config.yaml
arch: "tc_resnet"
model: "CTC audio transcriber"
dataset: "short made-up English sentences, spoken by a formant synthesiser in many voices"
train_examples: 26041
time_shift_ms: 50
n_mels: 40
hop_length: 160
input: "log_mel"
spec_augment: false
win_length: 400
tokenizer: "char"
vocab_size: 30
norm: "batchnorm"
activation: "hardswish"
depths: [3, 3, 3]
kernel_size: 7
stem: "single"
widths: [192, 288, 432]
init: "kaiming_normal"
residual_init: "none"
optimizer: "adamw"
lr: 0.0049
beta1: 0.9
beta2: 0.99
eps: 1e-10
ema_decay: 0.99
steps: 8300
batch_size: 128
epochs: 40.8
lr_schedule: "linear"
final_lr_fraction: 0
warmup_steps: 410
weight_decay: 0.05
Rows from block 3 of a small CTC audio transcriber, named by matrix and row number. Rows with one number belong to one channel. Each number is 128 + 32 x the weight over its row's rms, rounded and kept within 0 to 255. All counts start at 0. Numbers have three digits each.
After each channel's rows are labels from the 100 clips, of 14976, where the channel reaches its highest value: "responds to" is what is common among them. Only what is clearly more common there than usual is listed. The data: short made-up English sentences, spoken by a formant synthesiser in many voices.
# convs0: first width-7 conv (model.blocks.3.convs.0.weight, 288x192x7, each kernel summed), inputs 96-191
# convs1: second width-7 conv (model.blocks.3.convs.1.weight, 288x288x7, transposed, each kernel summed), outputs 144-287

convs0.138:150144180142104089160153106090072152024094146096112083135130079103130080161159083108043152127072168137059151114140085190104107106028100127084124207133164117084088136092120105097100108092148130140155149174072152134102107128087102158152109123128147128118148106092152117074115110138177112093
convs1.138:104150113080095050127126092100173102145134125155155127121120131130111129114085072137091089078128147060138103083133096156085075090075074105074126093092147094117160142105090132098124091101133131114110128146128089149094105135135104095198105115128158167104108114110108131149158114094118182117141110087176083106133121121177131136040087136080179130080170097115080117152137120109177225142073096114120112063120062138188144109159084109121085
responds to: /h/; /ɝ/; "her"

convs0.17:022069115098093141091126139137154129048175095097099108162102097146103092145113111077112065122033094123114066161132119126062113133079104122125128153113106090122108142148115134114161079119131083070137096125065116118110103112080176149095133136122125100162142157139109117128110137113110102145
convs1.17:072110114108158146177081179055063089154152128128177165093189138127099109115109143112097118068150094161123096143096102107103141132147187087172190141090156182121148112119095165071144107133107107141180171144162179119096119143127146193108152152131133125131077109091101094115121134042057135089139080168143146115112120159139129134097066096155088166122103111079145085128096127086072078066139050130142141135145164088093093129149144085174096
responds to: "near"; "his"

convs0.99:141089122161097114143116152089118089108122115145084122156148087111174116145127073131137107113060157104125130099107084117105134104067114098125131111127102130145136151086071133086145104149114165138134110123075101146138131097097148125095212099126101101093081157170133133128098122072173054113
convs1.99:077139150031114108124106172124110097128065113104134025115125123130141108154086128148092097054096144121128117091135128048136110144113140058143117060140146155159133121145084162066125119146121087129153108119109132095180123085114149126101133143140110111092152102092131093137212125093091157184157081143121035123111167128137100151148125128149105126139129078118122121084141177152150112134146089128121078110166138103131129139057152170144093
responds to: /z/; reverberation; "was"

convs0.98:125125131156133116096076113110136099046063142149117109088136112068130115154138161099097138065066044153105118133123114153137143110093138134098069147070169165106076121061122049091062112156146129111147105151116159174125147134070143114140119105159109133103141169123152093130070098092162122132
convs1.98:111144094141099129129105131108123152135090091080128116145139172124132109142151148074119119139158082130082131092146099080144128118146063129114094179112093050133120175073123111099110080134087118080144126108145113128112119069120110108204063156101101133134119124134106097137201096137084179137125101088103134111060108105130182090089116082072116110095104173179201107153115125123140149122137142157144154133082105169145139096220075106185098
responds to: /d/; /aɪ/; "dropped"

convs0.220:091038136147124090101120158141100113142176120129124110133111112095132145121124115069127099162131082110076100137104052101149088114135148115081116176145154143080166135170119183121098099120134062117118072108114145082124152113120133134157123068165131155179149109142137127128127085129122096131
convs1.220:140174136127147099129141079133127146048134105143097145100098077083095067148111098056131133139146097062135171090098150153128044134148170113185134089091035170157115101132086048136150097156106162122087138123127131156135059113155201154088115075127105116118159105129098116066139108138128114136112123101181135105110130161130159123124168112128147093131092126117100092167034074149114159055144138104017152102098120099145164094129096149112074
responds to: /b/; /g/

convs0.124:064105120130128114142136076135164062019185107161090147127111125141163128112102132130154155097136099157092083155135101160113119094124166167054104107146169086102130137138122104152103146168081010112126103129166120111156141142103144143176117077112122097141188157116092091117122128191112157159
convs1.124:105168143165122167057138160204149144192167081124147109156132102118163140069126091119128081122167099126117083098164162132100125145160147147098138153059157146141094141154096136122168077210129147126116105164167180147113134100125179155088132171105091126108134154183094149126180168114112121133167088128095107100077075123157108120170119118125110074105105179100160162053134074139136128053152099104137140192082147063140122130146122137121126
responds to: /b/; /ʌ/; "a"

convs0.68:162126184093048145124093096127122193125126116057064147094126169163122034094138107092102117148134140096081094137134137158119120149138159160122121133086184105115106116118126110104110088177160075155119101153123176081063129176113136099080134194115139121127160102127127057099140048158123105119
convs1.68:148114132102112123123097081088158115161147132074199126156128110134162166102135116143119131134125144086129141124179027133087113137074038164107116122196130093154101136086125155085071098146164150132125145064112148138148127110079138091133151138096108092099119138110168070130191118176088173125128147083115144150137128099165134076078134139159082109090101123141130113112084153114185139128157141133122155128124112065148150102142130108157123
responds to: /k/; pink noise; white noise; "behind"

convs0.143:029060113157073140155138129113063122102107116087105138139113117099157091149136073095135082132052140129085045116092102120081056101084133115123177126129108126072149106069093170110129080150114119154108120066113112158071111139079123125123177131097111064127133171153150130142115102149086091137
convs1.143:093134086082137098125107122036184113171081151094145140136161151131088067115108171099117118111084130140067146063097092100105119110123160122150121117065156103150173145106075144050108150125068143084167184118147126093134096143096092132136121126162092095132085097081082062074102166129096152109108109142147097096117153095084132081061105142097142125145165063055147129151133143153132075124112039133067137118156112109113155138138134069096110
responds to: /z/; /w/; "was"; "horse"

convs0.157:080117115141133155091109062151198089109091136136121180131058061126106082089095097121110100110112113185056116155085107147085133089119146172114120120132097168076121111065098202089112123128118166076165091117071102139118151136087108110071119094086079082093087162087126143182054132144139124146
convs1.157:152096183162113171110169121103095119129169104171105165207110132150125188126146184101152114067107129211156114147098104142103126059151182134097160130058153146136085122176114134079124111121102111139110152144104165103122133096099169134093135080112121129146129168117068128105151113111134074123173147130037132139133150146139121081090137132142082044056116164100132100151137133049112093157199144119164154095154086099150133144160106056126189
responds to: /d/; /ɔ/; "door"; "dog"

convs0.72:133108104120085143179124154150144170124150095078086137082146147071129104094082136078081138141030126066118123152141125122115105151006128110086154120063184129100113107109123085073103056169097049128105088123112125142098100194113128143118122149123134138130114145136148116131137074093109105122
convs1.72:121168149118086114107135085102107116141120101145116149104084089132136099167175167076139067121097140157132124098129079164113162178146075182093179117090150114084105113148117182090149147124139163123106174138075121092176164098117094112156127033123100130099129114098127102158145142043121150175117172130096122075072081112114124126118131137133121157107139077131105142089128152130142135199038074111133143097156103183167088137119106118146129
responds to: /b/; /ɔ/; "his"; "ball"

convs0.87:068061141149094118173114112110111139134086095152133131144171198140114136132121119151083094081121087126094093095119098179141087154139160080149056184089121088139131100073049134123088053116156112070097089116086081090093140162112137122109164141108116119117105128131139123134103066127140098135
convs1.87:143129101136146182068130160109125108124083123165140125118115152158179155090144124144059142137121154112093169129095166075112134181107190117124128078122118149117119150112091098117065114190096149150137098064112136133151146119133106099057112152125105123079124123164132093096109193119150149152154040118152145086077130131091092134140100148116139196137113139168117133123152185163114080130093083121133129209134138090074118146101134150110170
responds to: "near"

convs0.168:157167138101062163143118127077121070052084158096107108119124150150153105126141131110104167159101160097080176101142104128119118131109082078135134113066139115133143107111105141137135086153144090108119144145123106161105143162066114121122057181106139124099157199099145140120078083165100107103
convs1.168:115105113071126091165131172135124130117166148149118173108123136143154123140099089125088112122119102065105109113128134165075103123111159088119089121126111137123115179133080088120088142097173149144084129143182112114079095090068101107142130119077111139131184110067137135134156096116066132136132135126202097145121164158133108130098097138201168124042137074133138075106059133150185156042098094104107100117113113089182171129137095117182102
responds to: /k/; /p/; sentence kind: request; "please"

convs0.186:157080094142107161188079105123119140175123165082068091077154091152149066121098083097153117118128175096049122133108101153112116158148136146067156152096102084116111091052092127064061101134023119140125112142115060150100067174149145125137157096115083135110120127144087095100138093125144097116
convs1.186:153163118120131187121142120062097096138123139150095120091102100065100136101083090133044124059082104161062143115182147188090106126086058124116118110112137144138062101134099154078109105124108164134083176134133136071073104104143159124100133082176094140099123108131140077113174098153108136212145103144098131084111135185121132112092104169087095120063107090116115124169062092108157132065155118139069098086111083109151132095133116054082151
responds to: /z/; "was"; "his"

convs0.104:120106167083141118138167081142119115122125102124115159099183109122166148138131110130111111161123130076118100122099101169106134101106119029115160132078125082127124103080079076096128132161119096094146093156090078081107124104092053116074141134077115128104171106060156090126136158128135129126
convs1.104:155106121112121178148162134083116110080130118131123168101155139182188155082172140165126161129070087080156083089137121188071108191108127161123100131137117124134144084053125166149169109060145105150157099066071125102125157128142100136115154097181086120189128129114163131141116217115160136157152130117104169106155178110137164132090170105118078086145092082129117132117108118105120116174077155113150170155066139120084120189154087132141132
responds to: rumble; "boat"

convs0.13:162125098089164145153096131071122110148122160163121122119120068144144090165071059145161070143114109109119090119111132105179142132068109127117102094107138082145109076146109133109127171127082120105105126094121094099141057109098097129120164155109067093082070145120164097118080169085097096093
convs1.13:155148102110124075166124167092117169127107104176124060092171103152117128147117078128136135082121060121139146146142169156137113127102103102154117118179103175111158118169085109108179120143111071144108125126138152153130154128151155200084178150159095162067128201101122115153117087133043152200139140163123120086106116137114136088148123103162091094144181122103158091175121157158111129179119119114154104081123094164096079127123115156125107
responds to: rumble

convs0.228:122115151080138140119142121163169057047171146149116112138145051142114162065142171129133182070096118093124147149139068079110138135133155116138144142160102158154137164151145104131102137057138098115186148102124108196114110192079139138133114094146095146139156151125085117134155141184111201114
convs1.228:145107089147133114116103153195164087184094082106230120159149120101112088084105159110094137145121106092113083128145095037098099117161124110131067104157150100129125119154116127127129113084155177071172111132200156134132072125116074088079123150175112149067176143168119174120163153053136100022139129153190082092110154113094155093095120130135095126124071170144096167124107097058175131141136088118081099095138140077161135140131093095097156
responds to: /z/; /w/; "was"

convs0.26:174121141139147144156092139108097145128079100107104160157081083093130090080137093094162102106096124148114127107097109095113115109098125131113120113162091092079134097173096106078084136170148082166178128085127156075125121076138093095123153114115161114114147093137139155089123137101145109143
convs1.26:151098156127111127111160096132172123109137150162116137130101116116137158148091136169074107148069164145142182129065111157136087092055101135082107102118142102152111054139087151141118124103107102161164125172084094056107055129156105108081074071126151133115087122118104120148176130151144121165079093182084135076189178118119109105055152117136142062148062188094165167098181092124172141146160152088078093106134091114177139118122134124092134
responds to: /ɛ/; reverberation; /w/; "where"

convs0.41:036061117144093173189087166136140122102145143081106147149129078119145010135126090027123078144025136126105057131118104139032111118005152081130110154117119138100171106105117150131148124134134103131129093136140112117126150185055164161123153109137106171153161150142147134146131066130154056135
convs1.41:100126112162118123113123135006095131144150088120087097177148123105101140100145125074061127142093100200095170105111134102102162141140159148137157112072163179068169078119085130098116130129082089125121133086114163085078152103123137135141134152146113172093116064134106099079125155034114122146159062179088115130152101132091132108088047171124144135069098055107148068157119137114125118081184088080114149095136130153099077124133156078142108
responds to: /d/; /ɔ/; "dog"; "door"

convs0.233:153117102115050071140131164147132159161101090054083126137164157105120056121152132091123118142133122086085091179144177139100082100090148111148109101107158142102143145117147118077102047123149104174159144119142183091022167201140142110137132147124148118123159143129121144118125033134153113130
convs1.233:171131167135115138138077096114116110130134161108112123109147079146171152071173121132082107106048108153101107041106102091140119148098149178044120162147119127139114135147094147106095096131158126120123110125104137150092171108074178087187125117043065124118133091121149114150112100121085171167141152092156102112148142164124131126117174160149117156147142148150068095134095120145197093153088121124121117132097147126155119134169166142156156
responds to: /k/

convs0.262:139095101094165151082131156159131102140139099075060133150160132134099126087077136120110169105105074063112125163116178133078116145166172160144076086137167117173105161146172113125141132201132175089166078110146120091140152129135076148119160146093116113113139174152093092145112175117108152127
convs1.262:114086130143140164141118106098134141134141128125151179126114103142120121154173127117073082105092126140156067176066127135165128127185167162096093152101126114176074181167114143080122151140134154152170091130092166113128202130076187140129140134164126104089085172180142150101082103168118124123187098117059136155101101148104123129179099134103077083111103152087154106106127089142044115107140167138157158115116063109107152106166187073136165
responds to: /ɛ/; /v/; "every"

convs0.4:158186164133126132116157135126125104182095085153146167112141125125180150195128110158104119113121058129140133077115102120129170106133070100172126115106108166105136124120158127118160151161143153145085153073156119117124083096125079057096116135070122112106123080137185180153113108095113141154
convs1.4:157153172130092126173157099125130113140126197078153115104063212195118111135158098160090212137142064127106116095176147121147143119111151132102063100107135116130178168163097147126149147080174179166133138136143142141111101130136118130145155129112098164167173132096137125122100113137108132176125154147117128124106156159106156155171122137113161160143165143158124088131095122091082080169141100118202171137196125103164141105153109135149073
responds to: /ʃ/; "shiny"; "shoe"

convs0.273:142109149117132066124164109144132163132139152101089125145131078114135143082094095114087112110065111096104143149091096108064145082045099088092168136152167097161073149131101151103169137155110111115125149152124165079120128126097120150134114100082127142108103120161132102140154130162142075108
convs1.273:142103158120070110103112142149131132118166160178138121124133102162125169067090142101154091061112155108187167138103077133105165108124111152099176127055064100142147157068089129065142111146150214122151135102137116146126125141112134101167109096138113139139164148101138175120116149088102133093172169092091130130121135054144131168097086094103089103137086108125114130084121130062159147164147059164149114071129071142144130128123099130132127
responds to: clipping

convs0.185:162120098118096141114136087156156158217122104094088128091169149078152133156124100126132141115133146109092111149089113162093148137105119053190154056128130145165102070129133100111124077160173143164124162130161136121066127058137072084092094129107137116073090156122172167190142065077087160134
convs1.185:213173178138096115089156095151114156173206156086153122156115161183141160161180134144102162128123144130120114136078102175141142173116115164075100144144150127115061199125136107150131101105201184137141116112110084108147134162091092072089107162095132117129154091087126119141109127140105089173134102154121164141070111109081076115123169113107044160138147171132097102108131154073105114174086083112211130167136085096091134165139178119148143
responds to: /b/

convs0.140:113121104120090117070151087130168157156126135098069154022098162158141156154139091096130112156136132108081108095141150142125102152095142122144109197098141139142118039142108114124075084113162092069101095137121091094106077145141119135114138142137127137122101127126104090156110096137167075113
convs1.140:068168131111144194140101099112144080129141195156155168131150128146109077087025138080138139176140120104141153141127139161176107197096088020129149127105143112110162108159058146083135066115165118134087138129109136037161159123174108156160141069154099174103122103119139156135115127113136132143120103160149176112134166143168099169088086070115133107155102121134149120122108143179104123126056124088148115135177132199081130133120127160146120
responds to: reverberation; /dʒ/; /tʃ/

convs0.89:131125168120083106172122144151101146187148138112119082163170132135158097139147134142117103068128148170093091115097061107076161123123100118169130046116115106059133134097121162137123107111123179172062135108131139149084129093134112069057085114143142164078129145149152196142116081088087160128
convs1.89:194124070117094114151128091082097087131154136100138065107071153165126140128180086149099129109115098140100129070123127146136136114129164154133132082118104123101055120157080142085118122014159150139095174128139089099122126156076093069097149161160122130111151091074100126076097049146015141162139066071110111134049078125114134125073157165130151130113143149153099100132082146110153096145213124133148162131131118159102110111130150052097122
responds to: /ɛ/; /ɹ/; "very"; "chair"

convs0.45:151125136080140156088160117116087131148128110119075183093085151065172125134129100116127158111095108103145107136077074166114140113107115119065143164116142105129080116147122073113126089232131137134133139067115133114122136117140092139130166106061091134112147118049170113163170124091135101116
convs1.45:126160140138101128117131078123163135113140165101096080170084021163129096123198126109113129135118138100158144133177127130094121025115055191115149126117136124163085146153160161147127177123109127179107165151143106133086133095147101122106137123189106130077155150123121195131137145147125139141082127087119162094110098130134150136138189155088136116185131144120080150091095115119109166141114230128111128145164081173108194135154182118094138
responds to: /d/; /ɝ/; /aɪ/; "driver"

convs0.274:129154120178137132135090047148140102117107110067105116158096126097141116096156060095083156129096143161120099146100176181095128127105127136095074102121167133153063157107134103127125076220124158084142129130149143144099112078137098070115133136103185128076104169108172154049115100146100124083
convs1.274:112123123079117097130067138141149103168135084118112187143123118122111136119134174158146136081075110117102132092095106119061146131182130185101142130081137050138165097149120129088188076124158121081082133143102173119169099079084128136098086141161134139135107103133122150135136133062082133085200088075148075134159131190121074157053142148104165113098135135179065180151162175104156108106110088163134123121133139058092098111177171114109133
responds to: /h/; /ɝ/; "her"; clipping

convs0.132:095131128112105138128104072128084084095155158137117124098109089125138057163098055114162118176094127145088124037104137150102124112086125134150120160066104115199066098145100141152083136088129092041089143093127124132117064150138116131075143096118125139169111174106144122099164088155100055089
convs1.132:105136127102121144183118081085135111133069187147124092150151116111135093110093119119149155152094127044113131129141123164105137177126055091095106135118000133106108113139091007084157085101131100137152149114069142090115171094177163175113120115147122104123116158096121203061130140077151092081164117192129172103157148107156145140114072083046076070135097129107114133117164099163153084125125110152114151142089159101048117159097127093119100
responds to: /ɛ/; /v/; "every"; "very"

convs0.257:112143122107112120117087122158104105117181059153142132155109074071123172105128105112129099163068132145087109116105106121070101094073185104090161134096106175119179164203131149134151155125111149133146156092086101131137187106108137102063095151101145100098046123108171156144142159147106115095
convs1.257:105119121116090185080156106097121155105094125104054145139125097147137149113127131161065088122070105128144110147105103098118078113113166159087166196134085091080094125117130106147157077096100070143135110103145061134098116104145123120148126164125109117157105157104099124087144176110085110086109089184111193079111065120125137134092085122111113136175094133075110059148084137100130097090139164062158177173051079090097151106166112059123146
responds to: reverberation; "not"

convs0.206:093133127116128080088128111137131142130139160092129132164109150192139101099130116060127127168128094101120135106192114113164080132184118116076065096141114130064124150131122146142101118119148124138153133147127139074124128106122106117086045104134146098102102089146166065157111136134171103130
convs1.206:107145138097100063155135115170104108120057106177121130117099104185117130107065128076173147040123099082089154123095167112177083129101190093169137030157068067152130093126105094121142121091139129181145081089135123130128105139107127091100075128132142153179132122159119084091185125088162074128062145080135114138134210146128084087081126080087178102060130117136122109109105105084151160117123109146105086129145085116080086127154081172149081
responds to: /z/; /w/; sentence kind: question; "where"

convs0.218:177135083105138133134097132119134162122142152116129131167083144085144082140104105137120154150147136132123143153131132166122096143144101116000086130092178088092143081142139127102170139175005118086151120141093114078130104103150144143145120173144119152140142093104105072074172140132144110105
convs1.218:128119059146167181083095107127137122134108085109086114111092087123124120128149063069077064081139055134125087154076127096116119120081101151120142142124083115123102106214154090137121144103072111134114106166107127126151146137063135147096118098164135134078132107174096139120159132087139111060128139146105099125093114139156116129123130158141102128147104128158065126076089111106145105142164097135102123126114139174163102088031167164099185
responds to: /aɪ/; /w/; /m/; "my"

convs0.92:150109130100075113121108149184104085050177120123141072111127137109109114102128165117130145057132128124074157124136083119149111144145140158079140097133081080047148138151165096138057117141123103121167147099103051160102151161092245144163090139148126135170150154125096102113107112171110112144
convs1.92:155085137108096134105106085128115097171200090135123083157130138114132145145125116127102077056147130091076132099152138145128086136161161136041081100135122122128090089192128087132122130143110153120137061192114108135132086103056132133098099145132131111120134047114140109072141131144077086124178089123095126149151110142119139086075139107142135163096041165121141057092111139125119052075121122144207131150132118125102093115160123071160156
responds to: /aɪ/; /m/; "my"; white noise

convs0.279:148145154106103152159097117103108144105120109067132075126164156131100047111125101097119159095114113083113092180140117171113153126124108092105119164099133102096062128138110136064113105192144082123110091123142132085115121076133089111155131156112137116097155087048135085106170102160142112164
convs1.279:122142157151154143153070115064118100156139157082143088159137147143145169114195134143108206166099143148103162082192125078115146100130120215108124093142150112124145059063140148110119124104118157071130174070122152112091145149062087124188183174221104119141095117144086086149097171146114169162141133099140140099142114142126141144177161177104165089118124142109168185126137093086118067148134123179134169117108127125163120118165107090143133
responds to: /ʃ/; /u/; "shoe"

convs0.11:159082120103085153123096134130117108123187156110079154099163160154144114093162115114132127146158167173088096076138119123138114143161069100159102177091137098121133105043104154135106120165033089123078133164111089148071058150123101073106123135133105123084111175118109084130131091203130139106
convs1.11:115077100090121143145098086115134098156064126083070121096110108135147094126133073141120136124080095105034152097133120171079092115117101128147092171083098094172061133147123082094067077168129132147093117112094110065088148089116107133144134127171082089163124146118114112127110138154119165187163124101145137178124075100154134078090124151106107109152084104137154072087041079156155110119122154091108154123129148140144147069125056060129113
responds to: /ɪ/; /s/; /ð/; "this"

convs0.35:099176124149124090078133142144169143129101099105092142139095141134170111133113129140115123139110097098065107108123147120089133089136143109147126087064144097128104135110132097092148099105106021181135124113120173112058167131101109108126116158131102093098104201110220144066105110115129137134
convs1.35:134149116144118078142070143152155158109123105122163075069139133170169140182142141142108089122106115150124117075105152147145138153119164167095121142146097108126105080143031120087108126117164120121147134183157155122147119155083130099154156092051118112107128097114122077178100112165087146152111174108143060136140154151112069105152138141181139138136151156087093127111108159116140121180161125060162138087130117143132119126062122175198067
responds to: /k/

convs0.133:158162180087138117112197138130109066075110109150120099089155152118139172140054171170088177095120096107149133108150091108138152093143076092133148186102100059139110135131073129144172130108124119114156111168103059164138176137095126132140078092143194136125100156083128126157096158161138150143
convs1.133:105090103147099171107154150143118113141103142143195156077131131107105140145070167125122073083162147086053100078110134126161131095166152053129113107111110139126057134138091093188109086117163211119120180097153115114148108103120117097101120147061084112158125130122157145000171105136120039101147136087145135097157159125120100119176084095175156133168084164159138118104148129137153129120097075091163150129121062099062134137156097076144157
responds to: /ʃ/; /ʊ/; "pushed"; "laughed"

convs0.268:127105160107121125140094111069045153144126097157083117128079144121146099103088068140094096137116142141088065169074121126183155139045160120087060116092151148149112123114067137124135144130120105147140148104088126105115096176081091142132163135063070120108092111135152094117130121119156100179
convs1.268:137179176101146077119147112164125140085106155152145111122165087154134143067106128130160127145065138135151087109106102126101159127124102158114140086062131094071098173138133170058139078118123163099117152126114144111174158134151120137151127045144091163134118171083080123168111105118064151164101072118120124065108097120147132152049134124169211080152124122108085139148108112156085144104068096117111076083132116185059149195159132140155137
responds to: clipping

convs0.266:086094165160134084051103131111116125089161154127143121123090105096139127162111122122104140051117004107144127054139117148128147131166102103088132121131160129131064133072172038074117133100152111074105046120153129151116108066119081160116110112104130154159129137119217127192158129159182162119
convs1.266:106111142123060132096108161132132146150131153104125108118182109194095080162123164125133094156143128122083138127166073078122147089092081111131068141074072150145136118048105092116069138101109156140173164119148100100128103097160089116177073074103107109148181142119109109114099136124138142144077120079143109126123176129141130140103076112147124148084124183131143139099166155134151172152163127133110121108129103163118147101132085092156087
responds to: /h/; /ɑ/; "who"

convs0.200:100109110142113084129171139142124111123131186083101137151156085138108151143141190116145109123103096146104142136102104160083132193133127083063107211161132086184123183069153146117103089178107185119109045096130077123105098146129127180139126098100135171111128174126154126141087132190183153127
convs1.200:088135163142121150081072153117119131136128067170113126146143164187122173103147159124106181128095086079092118119108143109094102145139160131150161165102111107117148162132157092149089111178109122103161112091121086129157156150113157148094153151169142156095092101162080130111140095140125121127167074128169164087104093177070066100113110091043134074109141159115093123182132064061147131107108076112092177163076133152082116159171162133109105
responds to: rumble

convs0.31:147128126131105142125097118092129108157135158117120090124137137075139103067119096140109081042100093177123096141131100131125098150071150082141085126144152124121098127092085150153138120183138103148074088101141162046113149126111069146087140145124125136074087135117084122152141105100118078139
convs1.31:149092123107089147163123131106094136103157160139129091116156069138164169096195101141117126101126203175120112166071126068119140133175094207066168108034119151090118114158121104136133151163114106137147118185155131108102147093108114130216136178102140093147134143089136139120107101130096213119167146076080069103143108154105167104150152150122107171126152127114073103141136164121108086183144188174145127154083178190165110146146147105154178
responds to: /k/; "clock"

convs0.123:066077087135160133148100154131135124091147077155131162094134167107138159135045127131135059151152045083151027117097089083155133130145113109089112080107176076134153131151129111157116105154129087131099052173164108163142119139115099113132102108108139066095131148096153111114028151122098115144
convs1.123:069174154143178155058090119141171155155106142130159090044089130132126135156155100155132066133122149126076100148127169168053167146150151137053154109053068192153123144107132090178164106162054171111128147128138130156173147149159149111135159133138145124139069167109164139072147116146146122160125119116060136114115102081122102115156064125157102116169146121126125147108103166193115110042126116049110194164065056153150127090119112109126167
responds to: reverberation; /dʒ/; /tʃ/

convs0.114:140120077110109108126132079081149122127090147147124099085136129156067113110117072109097171140091119139119145115142124135153153081078128084108094144122090061101061150116152128143058158136133137042068141113133087103128104124101169151136132078085089170104147092130095105126147110119147112139
convs1.114:083146177134140210162142082130178089146072157143119102137150112064171115071045151072155153134168131067106155105129077150142120155110122060084131148162068110174122079131074087092171086094137124147125156128094157083119152113190111174179133096156107118092144117106098131098158112134162164105144107162110187093151191169091148158135113095049069038111091177138091132138139098141139053137186171173118135117109137154077118129142131129102177
responds to: /z/; /d/; "holds"; "needs"

convs0.42:052102176097090119106131110116153147104162078117069179102111144131149126113120096095130090134072120119067126101125073113105141169049103050115122145135132114156111118151143128114091116080183081097126093130142172101152123097116129121108147128133163108156133107119077081159144115108138072124
convs1.42:105163165104087150100167130120111105154113118184152169175114131188113143109000153079115095115149096092163126138088123106150087122123164000111102077094170083109169089066107169081072126119140116161101120072082151112123145179149127145164119097156090170169135099124081078159149157098159146112101102138110151113156179093159126143062119036156144125131096082123086138105124119121093167132083120112142150122209099178153148102147135152151077
responds to: reverberation

convs0.6:117089134128103093125129123142122184179089117153148153130161130090080122132110105118115114133122088109149082176063086116100183103061159087127141080100155193167074086169115119128145105133183120178147166157111191118131146089101100080071106110081118137116104135114149161140114112115089120131
convs1.6:209144176110120112132142104178122122144195163128171160108081085148144171143132165161144137097102098134138137159126114186089110122100117127105125123087128138102083160099091158094141102069149188109101145056060132092158119107093104119133123134159122111122163167064169140121108162113120078136114164166115113142134109079123117112117176117145118130162128137111151077127100134039128075154147097099222074078180119140106099173105073126096114
responds to: /b/

convs0.244:092087126131103132139121116124120107149187099121072148116083100141192131133167093063091108170118127111149080139097145153125132138072110132140158147135162101087103146114171085132133079204119099091146136098162112141168052133131115145131136076085159119123183108061180115142174103132136170102
convs1.244:174134101139083122136142129126116111174168164089125216145118059119112105098108155125139131093094149113140157124019056144160136114131121131189087108118148075123103108116094137091185139084165154141076161120193162058146109164148103144135138091155114129102166101136150164113101136172195100136115176124125144107142198100105151149112172088138135038089088161087154146084087118101037086135143090079150085122156100147134158134145099136114051
responds to: /b/; /ɑ/; /d/; "beyond"

convs0.171:149172182165132086185131060059137178077113129088182112133135121100166098128134125117097131136118112151107125035107132136139110134148133141114094154116140138070070093109158101075120107159123087116090068152082093105076112112120121107094060073054124096077131127116153095087127128122089129172
convs1.171:094117110144113142136119126119125112111144046124106157203104161109143143125141176122118186146150161211089139086192097044062131098139102211113172083097120090121105060125099081086181110111122180102177140124091143153120115071155125087135119117108144140119120108092094136108168177099127144080173124158152119085171116125119109104073135163146162178106154173151112135141183094080107179126193161129117139095121130112154123148108088096110120
responds to: /h/; /z/; "his"

convs0.65:117140143102111143150085109096116116084131092104140121177097124127193017123167065078086159078155108173087107106129110093125100075174136161146121067142120128029076075168130127117179121088149174106086177129146133142081136101117157093095147145138144148116146071131150167098087129124119144172
convs1.65:165063153147109125154158076118136080119186149140156125123147174159114101103056108151153133142154177113135149144045127129167080105099128100081114120110125111156101145114085140141175061087156138104118093121105078144061142128176098036161164120138120106164150132141123113129141103088122127111100117166112139127107149131171156135098110077141146138098111160100106152137136120136162116079166130065133084090135156119119084135122143076135132
responds to: /aɪ/; /b/; "by"